{"encoder_arch": "vit", "model": "masked image model", "dataset": "cartoon faces", "train_examples": 203450, "image_size": 32, "crop_scale_min": 1, "horizontal_flip": false, "method": "mae", "mask_ratio": 0.75, "loss": "mse", "encoder_norm": "layernorm", "encoder_norm_position": "pre", "encoder_activation": "quick_gelu", "encoder_mlp_ratio": 4, "encoder_head_dim": 64, "encoder_fused_qkv": true, "encoder_bias": "none", "encoder_qk_norm": true, "encoder_parallel_block": false, "encoder_inner_norm": false, "encoder_patch_size": [4, 4], "encoder_layers": 12, "encoder_width": 320, "encoder_positions": "learned", "decoder_width": 128, "norm_pix_loss": true, "decoder_layers": 4, "init": "torch_default", "residual_init": "none", "optimizer": "adamw", "lr": 0.0014, "beta1": 0.9, "beta2": 0.95, "eps": 1e-06, "grad_clip": 5.0, "ema_decay": 0.995, "steps": 9400, "batch_size": 512, "epochs": 23.7, "lr_schedule": "cosine", "final_lr_fraction": 0.1, "warmup_steps": 470, "weight_decay": 0.2}
Rows from block 5 of the encoder of a small masked image model, named by matrix and row number. Rows with one number belong to one neuron. Each number is 500 + 50 x the weight over its row's rms, rounded and kept within 0 to 999. All counts start at 0. Numbers have three digits each.
After each neuron's rows are labels from the 100 images, of 14848, where the neuron reaches its highest value: "top examples" is what is common among them. Only what is clearly more common there than usual is listed. The data: cartoon faces.
# fc1: MLP up (encoder.blocks.5.mlp.fc1.weight, 1280x320), inputs 107-213
# fc2: MLP down (encoder.blocks.5.mlp.fc2.weight, 320x1280, transposed), outputs 107-213

fc1.505:523393455502502503565451520554449492539503488535595378488462554528492522561471452482510416550522457471448541543500463530484469427528462498601434553552482524528554499527508442491483455467457503410508547508433505442511489435517517418381569659432417452464540526529514456486464462459558435502485427524459574427490548561543496
fc2.505:578555487493486497560524525448484486409424592559441473495549463525472559465578455653475563466534468578484429403580551487464513470390438479553462478423568442489445484472321538496480516596484463564505401474508568570500537551515494538596567384595515492502475455436475601475515594480430508559511485447527493495473551408498452
top examples: curly hair

fc1.728:527471463439588545543486459442500529475525457500496495511396569465496480566558538524542460563489535502515453550559527505398436515385465615486466553464574416513483524554593433566480480508448504554497658458489438526489449504595450388461539455496414491472588503504496495551499465475565573520466524491521531529503521443459528
fc2.728:502537402564522467482417544460550564506524478505529493512539459472439525535454544460494489527509493521436395453560522483529430472485518468505489435445383543514550496502461567534502496560416515440489428516421507461527560463525512519477445455481523538504550500542516474515610553519574568548532498417486519462517496606558462
top examples: pointed ears; green face

fc1.572:467474536537559522490512503487464582497495411492533494465496596525502471441484460515522525515522513425502557487513549526548510559361407466462441532485530412556518500531499427505429558400572532469524554538508415513549392465534514452366493396524535503614472353562532487437498521541444520460536566408518531476475554450545513
fc2.572:432456477540502451427546517562565449482500551342518511453499587524576566478528545462486561478510596455570584559416441504515512441484493585454567461468489483443506485526567574487459496469526453514515494437491543540463393460528546481530544514462530604541437499485530453528502464547461469509537566446535497446427593429479515
top examples: glasses; looking left; top hat

fc1.191:449565519500475560492578492596406500599430536493462478470563531507535493392512426452519499460491586492522557472584444482473458541467556526520510434540364507525544498377429467580496430476531485535526499476522486432581456494633523493458485510548495447585454380549486463352440567433509463481510469492506532431519465546513499
fc2.191:517412512523478425552534435421628507487420525500504529499486405441459470521504532443548536527439507448504537562463438529633544492442539437543533509556572518467420518552534530502421474484473505491487498537432510571542485463458554600507462606390472402506488498489502464486622631458453528503456492405525499498454537539454530
top examples: beard

fc1.204:537490461556419474461536407498475525507517436488463389599465450567544496504570529512533371624501486465461568506492569534485557529522526492497458541527539454533567458462406439482542535498493463542536559448450539549511490526429423491508494507572422527499531519636532517508502542643495507422508497509466521555535482481516488
fc2.204:485528555450516522438475562495534554566444533532510514560469528533482505487511607503507487385489390581485489598459506445432461403460483480453506472449517476472495477605517472434623464508446465529579501529506422420650527409433474490484625448544528431534503484547470482479441434570482406521488451516448547642533550475570591
top examples: top hat; pointed hat

fc1.174:503463430551404605512440395464577554503468461464371437544543466477583557545527504485496526533505516421532556451465518470557547478531562533457413536539489478573543474499468454572622552442571538527521534514479391485574501526490500526457454392469488417489538468540554407530474517616458640380490480517479462462519533470413486
fc2.174:515512425459441499523652466507540442449465452547495459549427440504540481522529492555583610515556527552526505474508450414481509520522448468512478474480708498449435491438540557546479499528394399617475465470531567520382509489496486480580430476597507571499501489445529575517481494444435534570512507386515431505500552473515399
top examples: long hair

fc1.210:529511530477566483437544450547514456488537501418419436592538458532587571515435512431469572522561494468450558534448465483414514515499430494411528496456425352493484482513487490503559476454495488464566522468556472489522481502572521445416469596500474541494494400550509516473451435584416443417509562551512555467488540422504473
fc2.210:489507598526426504553451613473536527576454470455487519466414534457551435443558516522486468368425594582559435570404498528456441549556500564480460503584479520477491481489574464484511426519516474510561524536487465514469458552505525428532512612449628477476503518496486427476375520558585506429455447644493543537584474498465510
top examples: top hat

fc1.248:518390443486532463519382507456439430392535534472546496381584540577436494552467513458446497497542531499485469566509484485449424573503473536574519441575361519464503481536524502548399534460512484497441553477523477512511500455606474470427520539403411457503545452491475536465513465531511509465530517604454513478496536490505489
fc2.248:497552484436526476533492446459606535450373500502533446538462398444382473396518463596500530567471423478497575421523512412485497556466553509426522539530569514568528520574476517471542468545511480560574539556446543511504555507509570547630581487506408444431473489465519546548549442547469454544514484467544462549470583454455472
top examples: purple face

fc1.498:533564494466557583485457520505493502487445466494524508464488491514511467514496525452494469541519560455462559528505509548400495690433504540526398572536535523492526560585601443527455582453555464496401572492564417520527434514516391443447456497493431457508538529507514525450488501542427530505622500508453552553525548484491624
fc2.498:461529473422517457479474342493513495513532487512596479516524450446453567497544467557501514474514551516568505506536508441611413401503496491454576449551464501506535509469496484488483491514367506497522429548441555538430558484539548518447527502567556519452505480410494524445476422448499444493442498503547480416507580530404423
top examples: teal face

fc1.65:437508468557549441462537424481473478481446526434409503505416481570489478481472542510491505546499422560479465469488541530468587568550434587606583475507386524503509512487488441546392602557393495492503524470587481553498492524500416440571482478550432454534502478521541563361570595544457483523523557630468528504492405550535419
fc2.65:506497568554485484499430516468483507614586403509503543475455530519499561529454527554531487507569451545434465414452511448580480481541602598507559576501491451496479481468483460506390562532531606463455552492458514461565528482436583343459386418427471601556444462468504476522450544541519489476397516426517544471472523514407549
top examples: moustache; glasses

fc1.250:512433441457510495540476463451519506507404485518481465480438455600569458554492402485528542482490454427476509554379480508410472455465480480554530547498502588580553532532520493539497509483451467538521443507506394467509523366589420485485482510459459448540534449495483537520482360538490499514515463574533435512475471489471496
fc2.250:511535425492475533455493569428451530512430526545410477419574512500467479591532535477461558450425487520467595460528511486480432510543434532521472539486492562427573499472436487573386576551459593386472444535517458562520515513482530445573487456409434527562478454516520488458465469509473592526537509610524567423463498393564454
top examples: a mohawk; bald

fc1.485:486410510494511573491529501501528615460481507477612471504501481470379500484583457442464483491490480470482551575528504507455562504574451473530478497526411504532461471505485486498530554430453405436413514550543456460563484438462457592469575507552512434494414528574479545420495510460573422474422487433479542583442376489462563
fc2.485:467548520501595582510487445527392505427530603518509442425571517488536454479550495460405403423591474561490425511525529508411513539595417407511505457577513504541557494400549493401457472490541456527493528472576483535543526550446516484472504443565492533460479506515464530474531492497585456494375472484489532491498437507552476
top examples: top hat; pointed hat

fc1.219:418564423574497489412506448516596592533451535476530492614519469522538517575521521409548526551570525441528567577441448445500545507598463571486502493525494559492393586457457490506573502474467517507533490543550461447617519460546477512397469507520419385510465523515574517474484565522439418475443495492446545475433516497453482
fc2.219:518564549488450456566502530544470453555400443488502383504561442534499449432457476547483537610496453507356576472544589504520435535463512477536519504462574502479465500474414500496461505544424508588482355514404565543454446445496572470628534495607465505419526543540483416557588497458522456545534443474467538526488430484523501
top examples: pointed hat; green hair

fc1.660:484425436599479524476506539479541535511562413458535518480572517558613472460540476520549495529566598444497659550497472540498546541526511531473524445430411520504474518487519495549505470421504450480502535460441563474579457488496557483451492556551495529650475491524452468517448572454534458454595498484510498454424577554619574
fc2.660:553482575466560540475522535590465552414531429462490519604543552486509509545494544514521455428568498600459443531499492459533474481446494498489481508456523403504501505456580454616472419536507502506486528494376530507330468518527465383509511504524437574485608364532500593520540551515494421498469574438552591513541447529518591
top examples: purple face

fc1.440:427559558481553582366572568447514459428466476508481505440479495552437582450463519329453595484540512455442514602508515438459462563556518563445491522502451510433534446452533494473426586491457523502614454439520477423526472421495476539475464480460417418549435506542490513456475526485427436471524421531499622569503503437496445
fc2.440:548454416427455508560460460506525502546547472490541504566574514481497448476522474521534397514453427522557463358588520445581560455522568520449511556491586485569509529429440468524620507533530436498522592620438513504505554524455471528460581576469490617466520464480560462504564519599424442517461486478496485454510484492524534
top examples: pointed ears

fc1.397:569460510511451528490447439636496594571521422457469547543589503531596501416559539556548453470492494531515433479488419505491536546506417564534517392426488549501478523518505485567579450545507547505519606434502559507455407544567511404478435509575596504518537528515528470460512498475543503498511579469544423518469381531541575
fc2.397:522568599469522516497579495485455472403540551496519494416427491553446513530518454448444560513445580486416607513489524475535475519465490497432447564602614493453612506499487460438462520435531502515505284570471461527575528537453455605537539480509475536452500457513510525608457409486437474531524570462503513512532640437558418
top examples: curly hair

fc1.111:489524495469519524494458477442486507514590503457400417503545500452502539545578388517509552493476452448482524544558482550471469539515645487511489406629493391596519393499500428521487439467533400497332553498515422523501489501573482397472563565591467507458475487565465579475458476458481566497573518507524489485478503532524536
fc2.111:461485486529540493542464533520454558590455344496486572517457562452475468455486543526493551436423455508416515558472548549599502421552529495504499507504551463451438531395496535563484447587444588511499598552506483382463447442463542492513488504511540460629504588435513469557516494542432477501541528492462548479503469487500517
top examples: surprised; beard

fc1.322:536441536460543526481473524511534475557439431550553471502569424530444500506427492463509476518558483457475561559569449494451481479600619460526485523570440578474515525414516519538565456482441474441535512429413467600458451546552547543531462570541579480428505442521474538504469518506487522541570480580538464498496452433599517
fc2.322:434572497546542488479507579574476494435492586449480516529399525508539497454500496479523510508424488520433398492530449449492535503456384496489503553381623499478437523541594471478538461564586472516491488501557494465503523466493444519523464400542439415488585515528498419519544442502508431423468517400467511552516454567433534
top examples: looking left

fc1.731:504506569503462482529533477526558465457547472397501389447435492521609428548545488407567477545472566448501519485413509537583559497507513501514442552476463468478530466543504411426517461461455517445464534525472397504494502521447489430462491508399508468473577446554500442491412471531548520356491493518518553542549485448535491
fc2.731:466508484568566383484534462585465471481500541546515454452480545538488511554517488577465573507355468481468577480523420538586484462479502436565525517514522495454475478514461488469347524490458496516490420467496465449483469514609569483574554460473560480603501489567536515476425510514587540450465590477457494430553581461605572
top examples: top hat

fc1.369:484534533499459484485450510449516445497495487476537463541499498520547477543556468501499473513575479437511482582507447499535543548524451474475473497469520509534507597508472517490495466507484524553507433536466466462598517514529496559398471471465537488469480535526369525517546502494412533402555448464480517483514448623527529
fc2.369:442479483451602485555414580514477558491566510414458493490434493477446546441393544522498554550449584575462592399506510469541439448507534513482527504542572466511492500489501503517456601498518486367517551510531464531431471491451538555625596511617367528495512375522590466435538600514559540565475456461525411606505496442343517
top examples: purple face

fc1.94:540540569470454484533532437605456454556499496479500515539602440563585478498567477508516393534507422552451453479544529515525533486522496501613463553465473498488429460443565470464426529465488500542422536526539521534434537441424504442567470524519542452466573546476488465512549549485442511442434413494472456500423481577414533
fc2.94:503519494513527572521572542450526616442470431550438547435501549418465471482512499512445535549546580545510487555561485480348464487491475497531453491487432517552561480520503430456509565537523442569511404498483512523512510545516549558584546449452535547482513463472534519555488569426503615528491470457454530591424435516601552
top examples: beard; blue hair; pointed hat; hat: crown

fc1.162:578545511537483588492530478587504551502528458550560512599533517467521506522485444515590466551541421503486537477624466510447541528519522517527466500572437447628602515491506511513464506492421494519548569477479544585525418546564466459514470437560584516462418514518514466520480542516534598570569531477442493529485482464552521
fc2.162:473364446464506501522521359526392520545377434497465528400503465570454391435502501490460500521459489488509503499538451441586589602437488495547513554527479499377454518583457558566469470495509607493582470568533553444496495506494461567573449489452534403532590549496507489543487442556536448495482538688437505371461574506501426
top examples: moustache

fc1.275:454450477555506548485453496549415492535513508553396480456555506592496442510575438546478477574556475510371587372501495520533513546529541429634468564463465499566503503487430435511530509457438488480579554465469486573491501560407446437515457551583479407592582497576558514469567486441471518536576496563545497423565498535599455
fc2.275:483531606415500476543498469545511472442498549485591513519493429518497465530520524467493435416543508507470446470504477465487487487478496515512636483574442498566467523512487563468399489549578487466493488475497522545486565490557610497474463522441514512494452349518526446434410537573550513480356442499446437518514387520524577
top examples: looking left; glasses; sunglasses

fc1.8:489476491551435564490381513459432478458521527463499457519496438576539476540476475470558493554492577542515470524428456644447538514460527515551503509585598455515473515481556533477470482535521431496490566450514520469567462451498499496400588521478439507479453479551477460471548435535464607410556463585529510536494472516543503
fc2.8:436585533467526503528483475456437479428489579541524503495473425420522537514545504549529524448472557518491429517481432592490487478387566522485580536484475577420479515509523631403448535536423426589530515528601572539467510528512549530489538491460549536515396464513474488528519499372399551413522385414567497547575471515471463
top examples: beard

fc1.672:489517535603506473444471464437433411566615441481443451465565463515522431495463424455461512533497512449495553477474565580598466611481540518617416500553417442502533491409482463500561497486621533530455516419578463408566501550558487499456592473439376500489519527542504528424496553504436523547490478500587561498509444496464460
fc2.672:544562580485470469501481596490539496475561491479572443435391456506600574486475479448453628485513553475399521511533488475480421552572460531428608456415480504549519488530544546377439511582480528427492412446476576539507494566442492497493524442526481486523522476522475487570534447449537527423604536467438474495512558435575522
top examples: pointed hat; crown

fc1.546:499588536526484483493472418483493464510458529491450509520444511556515508527399475471530500555577422497445540497523562523493556617537479504558492536593472546521569514464454425443506503464398543546532482508510516587511490528526539538510536463492497356499535419522528513485584544519385503464515469491471512560459474472533413
fc2.546:460542498415575424490588486535450474545547436538420452506395432449499525494491526531492570539457464516404599475494532531578469547459503469633505563461498444493431494573496484476493565480479560578523432480388472441531398498489445436503516428431449468629522552483530466513548551425481488527494558517478572464575525457547576
top examples: moustache

fc1.18:478470546402477535526501481550503538435549576487587415550559554571473549518566544461568483559575452429543544536368468459426490514553446465478496510531533406508588477417541478457533501534495512598533587472468485449443488498521496507427506516561466454479527543542513469481490403446417375505501498486449500431447527466466474
fc2.18:424537545480441477440519640560497518533493605435543508432509561541578472479508523496598445424490486522493466560489466563518537471417488549539497441425412571446471461518534477537514440509432549446563500491493458504529474526459474413532518481541464433540485564541555457500503544520369514486510557472438532491494525569487523
top examples: curly hair

fc1.691:557509521497470475516551374502428473536445525440451516555578379572539477494402514509489480509542491515504543541550553565557499623504583559562516484596541461480497498485471502497532505449503506557471457494478548537505485537545449476485515509528510438540550354529495506507538504572497557544578517529512451592419523459514453
fc2.691:421507554421520511504496469500470555579460446561372496455461487501410465471508585495489543558510391477489560465440522518594625543508510491493582571458488470428422517552490470476457502483475531506516508534505430462520481427434502504491485469472475391574558537503520494532494542420470520539476563634402606424513551574539517
top examples: moustache

fc1.747:598475546575558545448421440447447510475494498514398513587421490517562495505421499443472547476486463493441437470547484602494505618415512535528465444521611499469464479585558465499489470486611471480450523466511461504506457496445516534456495530426456388531536510525450529522569476581529497447600544550515530569530457495512550
fc2.747:487544504447417549492476387551436445535423504549509514609547383514470518497522532547522482512495445523508451481490541441545478414576526583503601519480378614463482525436441540491463455608315441564462526545532662434505529431544497520576492457482527547407478466441494506489479497428436439530488423460529449458466398541496382
top examples: beard

fc1.503:549464389519552605515441517480529536453452487458521401490522536539484511525502535508555501488570525373575482542403503526439548530500497478488449547445469372462525447471523531557505540481521479488524617545513512423479463427503543485397482598461477516480524495520511445477514458512539504469488500560483474497368579489492449
fc2.503:433539482535450477488631487477452526521433476541587513517469470481490587432504522468548491568412448563523488465557517453550447399455498479510565445509471557434477477633456518536485462465404565497490376478531503522516419486388491515571532485551514441479419551498484583457548481458375519450543488449461538427506581495530473
top examples: curly hair; spiky hair

fc1.497:550508554486517577447493571434469538446466564495471476442492567487445458502552488410475501490509398481475453552558566494476481535498441484543505524510317447577505509532528463420495501454473421496452556543522480511513563425427539489423553507567490432491493542503469505425447499428548468523467423494452483522441474421480595
fc2.497:492561543494574586527551523536450474419445573509372493501468496522491463510545528520433597405600343539500473442479513495410532511507355481502450547507412380532570504501542517380546521473569522581491496503525514439570512458519578465524543447478460574432502558466496577515506504426498365591399458503493538658462499441540640
top examples: top hat; cap

fc1.742:444507496516545470508519480463505555389515444534500521486452488512478563527536509454447545553495649433450484437412496431418503553472393538594552429549473543491427510571598476446447518472503509470458477477531536537517528547507462521546539510468478548478487515487481519450513418388482420533486451450471488565428624508486537
fc2.742:532586507558505491520454534491489476548453505437470495443513568455536416512509509589597506529500366525412462537555468548505486584564494381472456542425539568544515519458445523581531586512491456501560521510428547509450486456503583487492486520517490482593473466446547453508473563645541540446585560510529555467567371488551512
top examples: beard; sunglasses

fc1.512:427507459503508526486534461575556536519620460507482498508591419561495471488493469533484528448498493452499581516485490488472536456505560548506464468456482393577554540568447487502515584439582537534501564460456461395568499534555488448521446491460427592579507497541517447445424498510454488542556607468525552444518572447512469
fc2.512:500523566503534544471460531539473441397438620466412435465453598496454515482517482479528545462469559521445411430451526516465443572372473482514460532563457453450439478500573552508538503456461501478474423435522405573456489542490519507529625553494443544499494535573552551520465493437533430494467459531432447562583524498492490
top examples: teal face

fc1.567:529516534537482440529586422556498535467474561514514425597478473552466492601436464433634420584551366518560470406486596517517482451490445470516467575578521429547571515495426520398547531435451538519560558516387533463530519489494502579422564526571465529443492466497489509503592520535469489442473436566471561452484534468514398
fc2.567:556461514455514451461447455485505482547504449532511509505526454451521484509570472511497391463462520560477415556513528472581507410425535479561479425441537531532446503611449493533439498577480514534518505511490537553465554359510493492490439518518581455647538463410489422479520438511592452419563476449512359612514470511501547
top examples: curly hair

fc1.701:452533406535448536467547537542598530541501524443441464514472422525485427525391494421528515530534460539569578575539481512537545467496401598517473516483440447574524513482470534526527471470494477519494489500544505480544492454364512570511468522463516496485415533574512514515573601506419525410493438574483599484419491471547399
fc2.701:415522491371503587539454424511439540548534464385446523585541537497533555471547522515603450556569521521421566510489524414616420441503474548447550519531437434450511509508515510470565456459488507534545531479462489564525400525476532437553557505603474466521543466470504483528485455527601514483495533486505491464492498483525522
top examples: moustache; long hair

fc1.444:498441486473534534505494507427567466497446462501506475588475574478519577490526484522560371483547507506477483591500489527481473467572381448554514494534493440556512505551546495499550520566448495521475534443492433440431503593517442534493501460496456496456437567506492580480485515549530505446555476531503478592506463446524556
fc2.444:527517470518457483500480568467490458588525470503578488497435562487446503471440543482506518525482593582507409495430530540587470472523562530575593525491529627501380511526402523494460533614481474473430448429480505507569499423526540558519460515524584552545507461504495391442412611434514599556492506475520478538530492485442481
top examples: purple face

fc1.32:584497547494438473485398512548479499513509468456490498465508461522524430546534470488535475561473568433460532505448516492504456483577474505559521540524435511484528469499641486539482534628483496581539477425493437463461506467569474484448477399449601521510503472521555496493461464469473520494536500541444446547483572538549500
fc2.32:440523460463498504503587595594483576482466537546559562499516464519464555460542534555434388516477527550546469553505496440482528446508505449518498544562501450518591515526509641621409423486571484438491463579411502575444474553507460468595502536482454557462519511509455456539566514468556537465505390550436505525472475446612547
top examples: curly hair; sunglasses

fc1.339:375455415499582517473488542502577495524518530407454486522516477519535387569567478550567531521463609459519495419506550437521541477431452466516445483376537491554555473457618514528462579498509431435467550486524477519543619502436405464553506513570490509602543475478559470472416486473507524531515561468510510497446599551506470
fc2.339:610616472515476461516537512593565442569587478537496489428522454520476563488487486486473499535511447551424596538599403494527450546587465459587497574519429497479517487485375610475446486521452428569476459390450531416474453505517528578468420487500460486550389555532444460483517575514474526509480527498475513416442419538531463
top examples: glasses; spiky hair

fc1.764:452479472490489578426523523504356498532453516529574515468555528569519573429471497524479527484568593509445534511607489506407490558521573560555558424536442395513465480544524435525502483410548453454491471452496457522471491599598541457498502508541521625551498448550507517406498443460464541523608509430527490534521555560592574
fc2.764:483517420549389526537533529514531541549487524523452488515470526468524567521597523614556497557491532524494491462534546499487408558474519483490429540436450476505474506530542449548421405493494472506514604496490537476524526647527428470598385460522427479526569537528564444498486482418470458565520526455456426525525502489431426
top examples: glasses

fc1.243:546439501527525541536408489524412533451490536558480425528512530531455537529511467438539436622467490486473459559599478539450507514523556466508481470559503464563494498442429516546430496544535547495510516499510488547500435512433432505432541473502474497461538434598492459473495470486455512445497403495457612560551488577502485
fc2.243:542545519483570489481493524463527431412558468482553476494495483479484637533459507509493451448604558522471523558494498427433483578523597448434427525519508494486535480454474453477512496505457443469576424490435428503544501489513570549547368482501521495497467453491513554466499505587514445564468633451476498516495539484530473
top examples: long hair

fc1.687:423486452529471531485520472483541510609591472519449495602483472457576538477401453480487513475489390447551435510564472503571556486577538520470588504449398411570517519518393495509593518505608536432428471540613471377532507539538546458507558496451476559548475429531492447457440503634522556487469585555511619479516434520487499
fc2.687:362548537480483538459623498466435557533483479539540524501552533581466557447427514451519518453536494448499472551502519473512477515447545516517469515460418509487476532578445460457632489401510493445529413480506459513551486502495501607600537488526503473520583465555524487452396556444491393413479569447491525508526510456570546
top examples: teal face

fc1.125:440507504479435589447485489459569527515425499482503502544402525519555622648460508521630435519592458486456540552528523488380565560441493523517530501528497452529541474569553430533477562437527491418496563503433480455469403578511528453463500424381389472490519467480498561471513491485390541466558476570519495573423545424546530
fc2.125:540584467459558466558523482499539430513573407522549562486453474421392540455482444557531568434441528535572421548526531464527423418444541465541517494468459486531471457508492520406508443501401459490437491521429470479452529545502526538534513549504446489479466454414432514536537576435391517436528517473577484557509585467460427
top examples: purple face

fc1.477:501460471532511442509455456466441427502528519504502434499518460609539518522397390483488506509519440500500512542562538579552476414561540476594429498488481472526501439504520415506556471509491429426482449479429433508647512458548577432423544526497495503523543481507487433411468460605512513498487467511539571572456599559540497
fc2.477:555526531566488494573527518438496492431490507534475488459412481434538413503479493588443596484452599515459497491516504438527497576471473458593529491509556502448478481531481557360385496506480502495429412505563626565472476556560508537625498512487484595468406523436495588490473423531443558474526500495527437535538536455550503
top examples: pointed hat; a bun

fc1.226:575549572518532490492533504506546493493469496477415448537476579555614554478397434426461489471513557544443477520521537554462496495622516461485472476565456498608464491493525449517494466509473469431476476433549421465452540566445495524462381544507462481466512460523462424514426561615627498460504468560472494595511482608535523
fc2.226:523534459498465469476509580480532583485442509456574481551392560503393541510477551589517411481511348492441440470616499449519493496449519466586547470465435588455475476686424514534531558479453534450499530510576503456535510516530449510466542518534579479447539458482541566376533550524557407474434487521480463531470521628446503
top examples: a mohawk

fc1.74:540454398541473566518420601526424563448566479478450445555440519500470485507485534471461502472554426473579384439546518535447495448579403508552484527567375467507468524482416482471566481418525497469400512551542548419569497538412490549491504520542590565497478506542521432455471516509507457560485463521461568562441401467431493
fc2.74:529497495517567441497510504477478545576555466488515549507583512516505484442487561512533374462508486522517403483475453487570489419528488500582473443405528484507441469642582499574614535469491504436488538492386430457493537459442532451475477442526577444542572545455405445494638571528416469469426463423458480583460576602494570
top examples: pointed hat; top hat; crown

fc1.56:489461498438540523455554580464564554455470454399577367515504497424526487553488508530514469457542575517459524611453509480431516472506498505478457419431504390543438436535472502573587454570471532503505545406518514420465501557486489459484529608484480572540448552577493497504470508474578511466499567578548455536488516458555537
fc2.56:491492636541458460472470444464463549565493435520539564529490508500462461516516496495476467522469403537465479473576577469553531465438470504524483470453441647443476516599558346533508500503508544469575552533531489507535454524463549465516524472483582369453433576482494535479575535393523477459478488585527524552532562590421491
top examples: surprised; sunglasses

fc1.34:421550560472567442461552494454484483558524500560520433581467388512518593507451435516535543494474465425445569552545449528469518523522606545550520444504487447576541419414520464472463592503484429499425531413563517545495513533576402432514501559544462517433468432534455518405467480424387503520584548500531538474453472499532540
fc2.34:473511484417473475534496474587482528520477348509560511579514433467504557513510521499513585460482557510497544517475533487522539403479459443543515476362429407530425497521513496558489502482474473527428575460443465437546525469508527445477539512553580554456597531454481515483437498420503498433524560472541504463459461419614604
top examples: beard

fc1.209:542550588595606535444542533546561441543523484557525487480594526543491550513429436461520519512456581563395465485549516537466506478492471474515515506456387572510475459409514545455454558506495521456505568460475498492467446527520497519494399510524470535494457462527534546401492587476444478456510441484528568559505430576469523
fc2.209:555464484557465421491430579536541622506585469511595548544473413456576582522508567509530473622581534463535512461586462463429420416525461529487508505421560549536543486613460457554561464479619532481427554528416578455480469551563542451436476427496523532458472491413496511550486486470451562488587511368451494474479603596498460
top examples: long hair

fc1.93:513438513449446474482531487586572545530581451445482425590532461576478551479509528487504398605521467482512566549461495528509512421514438502562462558503507462481468434404525499492626513457468492612562542383411536446542502493497527536469564564535486558469449523657507533561497546456483484508500549628423478463471569542480451
fc2.93:541543520442480465460402483515549543540509524497514561461469489489548511526545557502523472487603441568399506585483508467469458468463482584502391536455500442523593514666439436537582465535632500486601532474430499504684527431462563448414492431555552485562551547446445503531484494542465391462524493515521439588470587481585526
top examples: top hat; pointed hat

fc1.401:518453469521464463558467527444431449505484545583541458444499542577533504575484454500525415592498600470471585536455480510428461487536527517572463499512446523527554466489509391518512465470490549487560559499445444498505551462565420521395506527505426527473550540537526444466464516516538448566484505520529491493452498601557416
fc2.401:555457462533489522517512495414516549458510435545614387448428557453372501471576493492383510389478410472436436515560486475542526499575471473477509488514580483490480489510440522425505535598449503482471468520520559443529466487525488571476581403482491493496471461524475541502576509507512504551471471422482534491526504403435495
top examples: long hair; white hair

fc1.437:613547529488460523510525515447422451407562477512416466499434518479541484461475465391577484602588504489501549506541510498421494562587478517479501484504464494561501494431498541590473523489477398476432533406513480504570557504409462514461343465521453557515461503546427460524474541601466591489486484509526547606483431506555505
fc2.437:498450542504568510518490478542536542528496422423539475503587387548383427429454484428558525409525506626604474481529512545552454514474549574467526520519499529552445484544507475574466476439523462526561451535523446505471558532465438586585566539535513532482523446506584568534557531527514514377547531568559445446506496521416389
top examples: purple face